A small image captioner, trained from scratch.
Model: 13.5M parameters, 48-pixel images, encoder arch repvgg, encoder norm batchnorm, encoder depths [4, 7, 4], encoder widths [64, 96, 144], decoder width 384, decoder layers 6, decoder norm rmsnorm, decoder activation squared_relu.
Training: cautious_adamw at rate 0.0011, 13100 steps, batches of 256.
Data: trained on rendered made-up planets, 17.2 epochs.
Rows from block 10 of the image encoder, named by matrix and row number. Each number is 500 + 40 x the weight over its row's rms, rounded and kept within 0 to 999. All counts start at 0. Numbers have three digits each. After the name is the row's rms in percent of the matrix's.
# c3: 3x3 conv (encoder.blocks.10.c3.weight, 96x96x3x3), inputs 81-89, a 3x3 kernel for each
c3.0 101:500500500500500500597500572484500500398388500500500492440462500477474466500500486488538500536500588567570500500412383500500455500500515500480500522528500500547500463500500420509439500500544451542500557500451525552542382438500500516500493542500
c3.1 122:500432500500478500500500530505538500492500542534500547432500441500500505500447500500500557500500593500500562385429405439499500396395412500500540462449524500446478500500500463488500500535493454552500467500500433498500500405440437457465500500500
c3.2 097:502528500500500500551564479590500500500500500500500434500500500500500524500500500477500500542500500483494483500500437479500459443426500567500500500500475500500500539532491443500536510500500526500458500500479450500500500508465445444500435435424
c3.3 100:500532500554556548500574557500521500494500402500500500552532556587551500598571546500468500500500453500500500558557500575500582575591587417500435500447419445464445500500415500500420390453412521540525554500500542500500523500500500509509500547545
c3.4 104:500500500524519500536500541509500500500574500500512500500500500514568500498500500466500500500500500500500481500500500534585583563575604500500489500500500458465483441500449437463428500500405570551505493500500500500500564557568567500500500500500
c3.5 095:383439414468500500562500530500500549500500450546515412500500421500500500500442407500500601500500500477500500500500419500430500378428371572500606500500554500525500500588596473500441537500500462500500500448500462500559442440500484413436500399500
c3.6 102:575500583500489500471500559500603584467500569477500500500569554500500579500513491500500500439449500500500433500500469500500472500500489569612500541516500500550500527469500417439430517460459500552465533500500500500500426500500431461396403500453
c3.7 091:500500500500557500500500500406500500439460492337334417500500500500500484500500483500500532589500586566500500500433435418434500500406500500500500500461476452500500500422500553500500500500500500500462500500500500444420403392387449500500500411500
c3.8 103:500500500500500450498605564500500500476538500500557500500455500446464500500500453452500464500500395500500500469500500500453418549500500500500538500500520458500441579500430500500500500457461425500500412500500500558500458500373500442500448479522
c3.9 096:500500500500445500500470586500500539542545557500500458500526488388500500502500500500500500500500550574551500429500424500402472500500500539525500470471500500500457500500500568559590561574451482439500432421430479443500598500533500524578469466500
c3.10 102:537546456500531500449500384500553529481500500500576500500561500500500500489500429500500500500530500500522476408460500500500500431500442500500543500460545576555554500465500500460455552500544408500500500500500500500500410500435408425398428417437
c3.11 092:500500500500477528448411453500500480465571486417433445452500500441500543500500500500424500468500500500500500495544557540500548500500500451500500500500500453473500500479589556500544554550492500452423452500500452464500504545500500439557500556538
c3.12 095:500500500500500500520500500500569504529544558500500510522500500520540500500517500500500500500531541500550500500500500421430449500446458468432401567500476534500500500528500568500558500444498500447500500500413500500433500500500525460500500459500
c3.13 098:500555530486442407559546546500500500452471500451538469526534500570572500500500500461543463484500500464500500482500535500500500500500500500467436512500359489463500490500403500552391500500500500500500500500500560500500500429500500500500443500500
c3.14 098:500500500500465500491500442429500500474500500461500388508442500518471444500500453500500500409446500429500471574550542500538500500500500469421430444351436500404414463500421440430500443500372500500500500500500500500500500500500470500500445451428
c3.15 105:500467450464500500472459500500500414524500500500447453455500460552500412537500451500500500500500500500500500500430500545449500548500500464500500500537515500577571463560500500500571582572500479500500500485479460500500500580500546500581500500500
c3.16 099:500574470500585581581500446606622500641524528539568500540549522624525537570555500475514500471533500469500524573500537580560500500588556500500418500468463500500477500442374500421500500471417500568500503521548500500500552583592500500500500500421
c3.17 100:413500500500469510563500539312500366460500448507557537441451450500412500602568550553500500500500500508500486500477447452500457500500500500544500449533537500474500500500500500500500500500466454500500500447531500442435500550500500500582500592500
c3.18 103:522601553500524482445464440500454500435389454526500500500543500454500569500500500500566500500541500474533500500500467500540461500500500500512552500408500500425500449420500425400431500500500551470500545500456500488450500419447413500417500459500
c3.19 101:559500500500500500614571500440433468310500446550570558500500500500500500518500500594581581500552500500500500536500458431448508309500411500513500500500498458495500500500382463451448617500569500500500500500500465422500517500500500440419414430500
c3.20 098:500500500564556442500537500427379500500500415415500429415500500499500472495472500500511500500546472500462434500500500500500500404424500500500500457447500500500533500500437530500500500500489500500500500500500470500500546545500500425500500500500
c3.21 095:500500500500500500500518500500500500500500379500500364523522518555525551500500500412500500500500500412405408567615586500527585565539500411500399420500415458421453394370386382500500444500500500578500522500533500500500500500565461500500500465516
c3.22 103:527458500500516457500476500500469509500500445500500476500518530500464485500476500550601500616592606500627566437421426520500467500500500552544573500500536463554525500500546463500500462468500500500544538500539542551500500583526500454525500500450
c3.23 100:500500500409533464416500500500500500500572500513500500450500500438500493445500465500552554554550500569590533445452411500500500460472500566576653500534571500533500585649628651670600500591456500500500500500455500500500563590536500500547500604498
c3.24 093:425426430460468556477562500439500500531552486500484448500500500577500489636551561500560500500536500500500500460500500585557500500617549403500442481500551433500500392500458519477475514500500443500500500500500500500471434500500462500448500599500
c3.25 115:500415500480450464538505500500429372500391428475500434434458509500500500500500500537500536500590585500500595500500454500455500527413500500500500500516500477527500500500500452500500500500500416500550452500500500500518500544500500430500559500377
c3.26 108:449500500519456464519468507555478500458448476500472500517465517455478460500524538500500568548574550555586559414463410441470413446393388543504554500422500500461500523522500465450500463445516445500522518500536461460465500500434500433459500446453
c3.27 109:500500500500500500456427403512520500566554533500500500500558500562500500559552500500500500486500473500500500539529542583575581559548573500500542480474500536457480476516500500500541533553500453470459393500500500500500500536546500500500500503500
c3.28 105:535500556535500500500500535500515500469500478500441470433451500500500500500500477432447426535549532500525500500416414433438500500405436533544567554553500500500448500531598535545536529530458446500467445535529500557500500548500500500496500550474
c3.29 095:524500500500537524500571500501500500554439553500500472500473519500548500500500549500454475434500531500500500500500505541448525524457515500458500495500500471500472547500500500393543500500500477472432500542500500411500570534500554500539500534532
c3.30 095:481532532500556568561588500541500500458462410500500500500500520500500535500500500562500500462500500500500512500553541556500500500500518500500453445500543458540544450500408505472500462500500537553536500531500433549500500500501500500500410500500
c3.31 105:500570521500500500500500500500574547500475500500445426555527500516500552545500540500500401462500479455449458500577500500500500448500500443500500500500500544500500500500451500431500500428463500539523500500500534500515449500500500500500500500500
c3.32 108:500429412500450419446500500500500500540500526520584500500429500500500414500500455564459500500500500526552500473534463467500482444465472500500415417500500445542481413482410500500500433554500500500500456429500500500500535500548500524560466500500
c3.33 102:560500439500500500506500500567564542500531500549547500500500455500536508557539500500500500422500500411500464500533500489500500455500437536592453566546500579527500500500452530451500500500500500500464500476520527459500500500500417500500430500421
c3.34 093:541500500448526459500500500500468500462414452423500517500500500500500500500500538515436470500500500500500500568527500500500500576500500425500500463500500526500466490418427577500500468451500500415500500500446500481500500500500573500574582500500
c3.35 093:467500449456500425500500500503500473481460500500500467500516479446500450423500500462377500500440440500405500500500500500500500533533500531410401500447382455500446544441403500500500469500462500500411500500500500500464469449500541410500500500500
c3.36 109:584500500500500410500460500513525457545532479441500500500517500547502446500524500472483479469556500500500500451500500500500552500417471437532402483500453500500500500500467544500500465500500475500500464436521500455500457462523500439500500500500
c3.37 102:500381500500500398500500500500500463544500500571492500500500411461421500500417500438500562405500500500415500500500500477500446500500397500500472600500465585500500500500500500431426580500540500500427441500500548552500500500500500500390500421500
c3.38 114:500471465498545446472500500545500500588533560500500500500479446500500481500500500463500500457526500465484471500500500553577533500570532442500526484500470500500491500517500500541527490469482481500500391398355500454468500599556566500543500500526
c3.39 090:500500458560470500500500446500500418500500500572500500500500500500500523477500500500500500434500500428451461500531546508487550511513547493462463500447473555500426500451500500500500500500500543500469500427500467500409500406500500457454500471500
c3.40 099:411500451500500487500500468500500576500453500500500500500432452500468559500455536500500459500538500500500500500436458500500500500500459549500500500526473561500539500500500500557541622500500500429500416402415444500449500466500529472475500500553
c3.41 092:500446457500500532513506500500500475500500519500500500449500546500460462517500500500500500500536500446500500520521500526500541500500518500483463500550468500571500561475554534500526551546500500444440432439477468500500555522460500500446589500500
c3.42 103:500510500487500489500500500500493500500491500464406500500500425500500425430500500514566500500521469473557519500452500500515500500471500500593614584568500491500561500500550553544558462500500500535552500500500500500500500500500500423547454479500
c3.43 098:500500500500470610500526500500510500500500550627515500447500533500500500500555500500478500411526511533500500500497500500533531539522539500573500500500417590472500462437500597500459530500439500500500507554500500500500500562580597500500500500500
c3.44 100:500500500521526491500493442357376500500423500416401451486453441500500443426500500440500500500526505500500500500483500500500500500500500500500400500500435547500500561449418469500391500497492500575485571565519569500414553500466558500500500424500
c3.45 104:538500465500601494500500480500500448563592500500472500500500500547500500580500582420446498448500500500456500500514563539521500601551500487500500475500500497457443432500500500447500500506453500500500500529500500537500561554500542500500500640500
c3.46 104:462448500451553500500500481430500500500500520470500471473500466500500427459500500500414427453427405500500500565500581597500558633500500463484500486458429500500500500466527526500500500500459500475472500418500500500500578557536466458500500482500
c3.47 100:537514500500529504500500500500500500504500500500500500437393400472501500500500427500500550500551565580500500500500545500500540393449448500500500572500500558500500500410500500466440500500500500496500500500455500500404500500500500541500500500447
c3.48 103:500500500500500455545500500475500500495500500576587500500482500500500547478500541555542561536546500500447500563500558493500500500555552469500500429500500472456500500500500504500500502500495495600500500500500456441472643686630588558500500500500
c3.49 099:500424401553518500533526376500500500478500476500586477500426500472500475500500517537500500500537478500609500500581500500434441500411418500455406500487447500500480500493500500500500473500500567500500545471500500500500500500500500500545459500500
c3.50 105:500500468504533558459468455423509500500531500463538446500500451500520497455500500500414500436500423500500500500500500446500530432500500424500542438500500489574500500539500500500500565500646431500500440503500412500500500530500442457500469547578
c3.51 098:500500500579452513500500454559586500564500500500500500541491536570500500500500451550488500500500446500429500468500453500500500453436500500451469500500405561500454441450442423500406523500500500500500500500500500500500449372500446500417500500500
c3.52 106:500500500500568500511500500456500534500570586492570500455546500500500500467500500500574500500500500483528500500469418379500376386500382500522500500532500500483500500546500500543500500506500500500500500500500458530500434521463500524554447500513
c3.53 090:571500500548545531510536532452403421555490574415482500500500500500500544590500489500530500526500545583539545500491456500504500500500500520500500430500500492511544455463500500500500500500556500433500500433500500500449512527500438500500500459500
c3.54 093:452500500581500520500429456500500500570475500500415513500500449530500423524469500500500526500565500433500500456490500500500531500500529500567481500556500500500500500601556500500455546458454525500500500500500500555504525582500538500525536533500
c3.55 095:500500500567564441500443500454409426500561500500500425429414500500456500421431500443500500507500500500500500500500503500500500445500500500429443500413524472456500500387500438401500472423500445500444532500500464500500500500500500500500565500500
c3.56 094:500524500500500500502500500601540500603554500500388422564542500531500500500473492541500474500500468500401500580525548500500545500500500421515431500500426500500528467518378500500426421465500500500500531539500566559603474461500500500456500500500
c3.57 094:541552500500500497436500542500432476500500500500538540500483536500500571538500570386378500436500399420415496484500500521500500462519500467422500500473472461500449455500500445407500543480500496493500442438500450500500448460477500500463475500538
c3.58 109:519570543572500500506500539500555550500500500500551492511500511500500500566500500500500448500500465500500440500498440500500509491500500500500539500500500443500490417470500455557500412500500500500459500500500500548462447500500458443500500500500
c3.59 108:500500500500500569564455521397342384408381404477327500500500442500500535514500500507500500594500500569500500500500500500438500442434500501445500432479442500458500477402500500500500425500563500500546540500500446425500500472500500500500500445442
c3.60 097:391435500500500500500647500465469413398382364474585500407394500447405406500514421500438562546563522500500500500445500500500500529551500499500500500576545459500500500500500564500529563500500500453500463500500500450446500462428526500500572500583
c3.61 092:551500500500571500554500561500437422500500500500391500396421500500482500453500523493500500500464447457405431500500460521500562442500518450411500563505438500500536500500500500500500558436500560500500487500500500500500424500433424416439538391448
c3.62 109:548500500500500540500500500557541500546534500530566536526565529540527536500576554500430432405500413500456439410446429459436428435463454500500444500488473500480525464500441479522500524500500443500500500455437500468500410415500432431500416445434
c3.63 092:500515496500500500500455456469482500500500556457505487500500556500505530500500500542474500381404442464425500479500500500500500500500540500500500500500529500500561500597598500500500510585500500478500453428500462500500500500500500500512451500413
c3.64 107:500543500500479371500460445500500442500428500500500446500528500531500428500500468500572573511500500500500472534598500555500546564500528460500563500500460571537547525500500614531500567500500500463500500500500500440500500500500500458500469571500
c3.65 102:500500500500500500500500500459500516457500568574601548500459469500572500500500500417500500500456411500500500413500500436500500500527527530467500455500416500500527500412500441471500592500500500500500500500457437438439536500505566450513500500500
c3.66 104:500500445563500566500435500585564500500500622500521535565500500520553500569500500542491545441500500456500500500443500500500500500565500500500475500500582500500544500610544435500598449500612500471459456500500477530500575583505500500565487500500
c3.67 104:500500450500500462546461441649500500500500483460500432459500500447500500443472424433500500500500500440451435478547582500500500431410362569500500480500472500500532500441500500500468442500542418419395500400500500500500470500500500500442500500500
c3.68 094:500560500500500500500500550513500500500472438500385422500561556500500492500500500554500500500500500557500500500524500500476552500500437500419529500394466410371500468500500433500500409425479500417500558430500500500500482463500465495500548441458
c3.69 098:475547557500500500500492500500500500474470551553477464500500500500500500500576500500402400428438449443500500500500500500563559439500500500500500468500428446424448500500500500500472459500464465551575500571500582500500497529457500421500500500450
c3.70 101:455515557500526516606500500500431424500446414500500500500459500500538500500520548500500500500500500532500541551500500538500500582548568550460500500457441420500500520500442457442500500500500576551560500500500500500500500500500500516529500500512
c3.71 096:546527500500500500535478547470500395442389434462443389437500449500500500500439457560500574569500500500584624603619500500529500500500427500500500500520476500500540500500500500500386586580500500500419424500440500500500500500500500518527564597500
c3.72 090:500443417500488445548625513485450440500500500500560595476433447500559444538532510477500500429500500500433423561500500537500500500537500436411500500500456500500500431482471500500516500500500401522488500500460500486500500500456500500559500602500
c3.73 101:547598500545500460500543418531565560557500548500500519556566500500527500500500521500442500421430500424464437500500466500446475500500435500500500500458456500475449447523470500500500500462478550500530470500500547500453447500441500500432500500500
c3.74 108:531478500551551500500500460608538500607586500557500500500537500563544500500500439500500500485500459500500474447500406473500452500413407500500518500500500500590500500500538563500500533593500500500500422500549500516554436500588379500500500500500
c3.75 104:462500500500448422500500417467438500500500500522521500500500500500500500450500445496463500572544548553575586625500636500500500500439500453387402379438469500470500500445461500500500500500500437429500500447500500426500500500604500500500618605500
c3.76 101:500497500500500500561532497500500373428396500445500418500457500500500500500542437500500500500500500539500532500440462406426500500500411500500417500540446500500500500377355485500500500500539500548537500527498500538501538500452479500500500421500
c3.77 098:474548500500467500418474500586500536500535554500561500500500500500500577500500480500428443500500443500500480500500510458477500547545517489456500500444530500418517500500602500522585500500500500441433500500500500500500404448500500455500486462524
c3.78 093:459500548469567500531555500500500500500463572500500500500577580453500500500474500488428500500500597500388433467500549516526500474500500500430500500500500536500500500438500500464460548500476500500441528467418500500490570474526507500422500500453
c3.79 092:498518461592537500500500402411500413500555500351380469500440474470500500500500435547500447500500500500476500465500404500500472500500500500500507455500500419500454433500506425454395440500437549578500468500502500418500500549531487500500500500500
c3.80 092:500500460500500509500442379500573500500558521500534518500500500544500500500500416475515475433500452531500500438469500500500500479500500466453500500450500500500500500460500500459500500500500428500435500500394500513454500500413465445500467500500
c3.81 092:500500458459500558500500500500500500500564500429494500438447461500464500477500500443500440414500434500500500485500500548561500500500535500500466500500500500465500500500500500500500500500500539500474554538455500500500460500519500500466500458500
c3.82 095:500525500526578566500561548440500500415500500500468500452500545519547500500550500496500500500500500500543500409509528500500542500500470500500500500500500500500433471473500500500500500500478500435500500486500489500500500500500405500500500447502
c3.83 104:546575585563558500500500449549532500508522500500546445427500471453500559510500519433500469444463500525500500500500500500500500500548549494500412469500500500500500484500470496497451500500475454500500399429400445434406500500500423427524458455526
c3.84 096:449534485476551500500474500587532500589560500500479500530546500500500564500480506552581500500602500601591553447453438500500474500500506577500584500569543500500500480500541500500516500500500500500500500549500500500527500500500500500492511500451
c3.85 096:541500500500500500432500500522419410460500500500398463500442446545600525500500464500500500500500500500500450544500500510500445500500500500500449533500468500528500463528500530475442500500500500436406500500461428500500447500478500500500500500500
c3.86 110:500500453500500470500540483500540500500500588500500611450466466483478469500500500500457500500500470500532518342380353388455406500420422547500597500529609500576500500570595500500560495536500500500500500485500535557500457517435459500500427455500
c3.87 100:500451476484489526500419500545503472500500574563483572457500500500500509475500500500531503467464467500500428500454500500440500500500500500500533470500500484500500500500500500624541429463418500490500406500392463500455534567532500500557500500448
c3.88 097:500500500500568500587581500500379500500500500412448500500500385500469458475500545500500500480500488451488500416366385500500426500418500500539500542500500500500545500500500533500500536534510500500434500526500500453500500548494500500546500515471
c3.89 099:520500500523500500407500426389403438507509500431500500500500468500538472500528500440500466500466500569500552500511500554500500500500500565523500446500534483412483445456500496523500402419500456484496448485428431500458449459500500500500500492512
c3.90 096:500510540418500500500500500500500422405500387414423426500500500468500500500500574472500500500500510584576500500500500409500466403428438433413463367500500500500500474397433413428391500530500500552453445464467500500500500445500447558456503500456
c3.91 100:500439460490500500500500500500452430463431492466485519500500500500464500500500461591500564500530500500550521500529500445428460428500528500441500448437500500527500500436500500500500500538500500551500478530500500469539500500500500500505460466500
c3.92 099:500546488500500500428453439500500562500500500449500479500500500500554500500488452500500500500500500518500500500500477500500500500443464455500489500466455564543500500500500618500500602571532442440500500500516440500500474500500500460500558545500
c3.93 099:500500500500500548500563616500500379441488409418420500438465500508509434520500500493500460500500500450458457462500434527500500500559500460450500500500500500565500500418500500454500500511540546552500500500500500500512500500500500522500500500500
c3.94 101:452520544568500572500548472460500500592567500500500500471500500546500500500562500451500500471459500542540500500500429500500452502454508518500500522500500439500454533500500500554500500551500462526537500477500438500453416462536464500500500500500
c3.95 096:522530500500554542500552500500500391479500500449421327465500478500542500500500492531500473500500500500603500441452500500464500500500531510468508500500500486424437500500500500551480500403441500500526462519500437469500544532553528520535500453539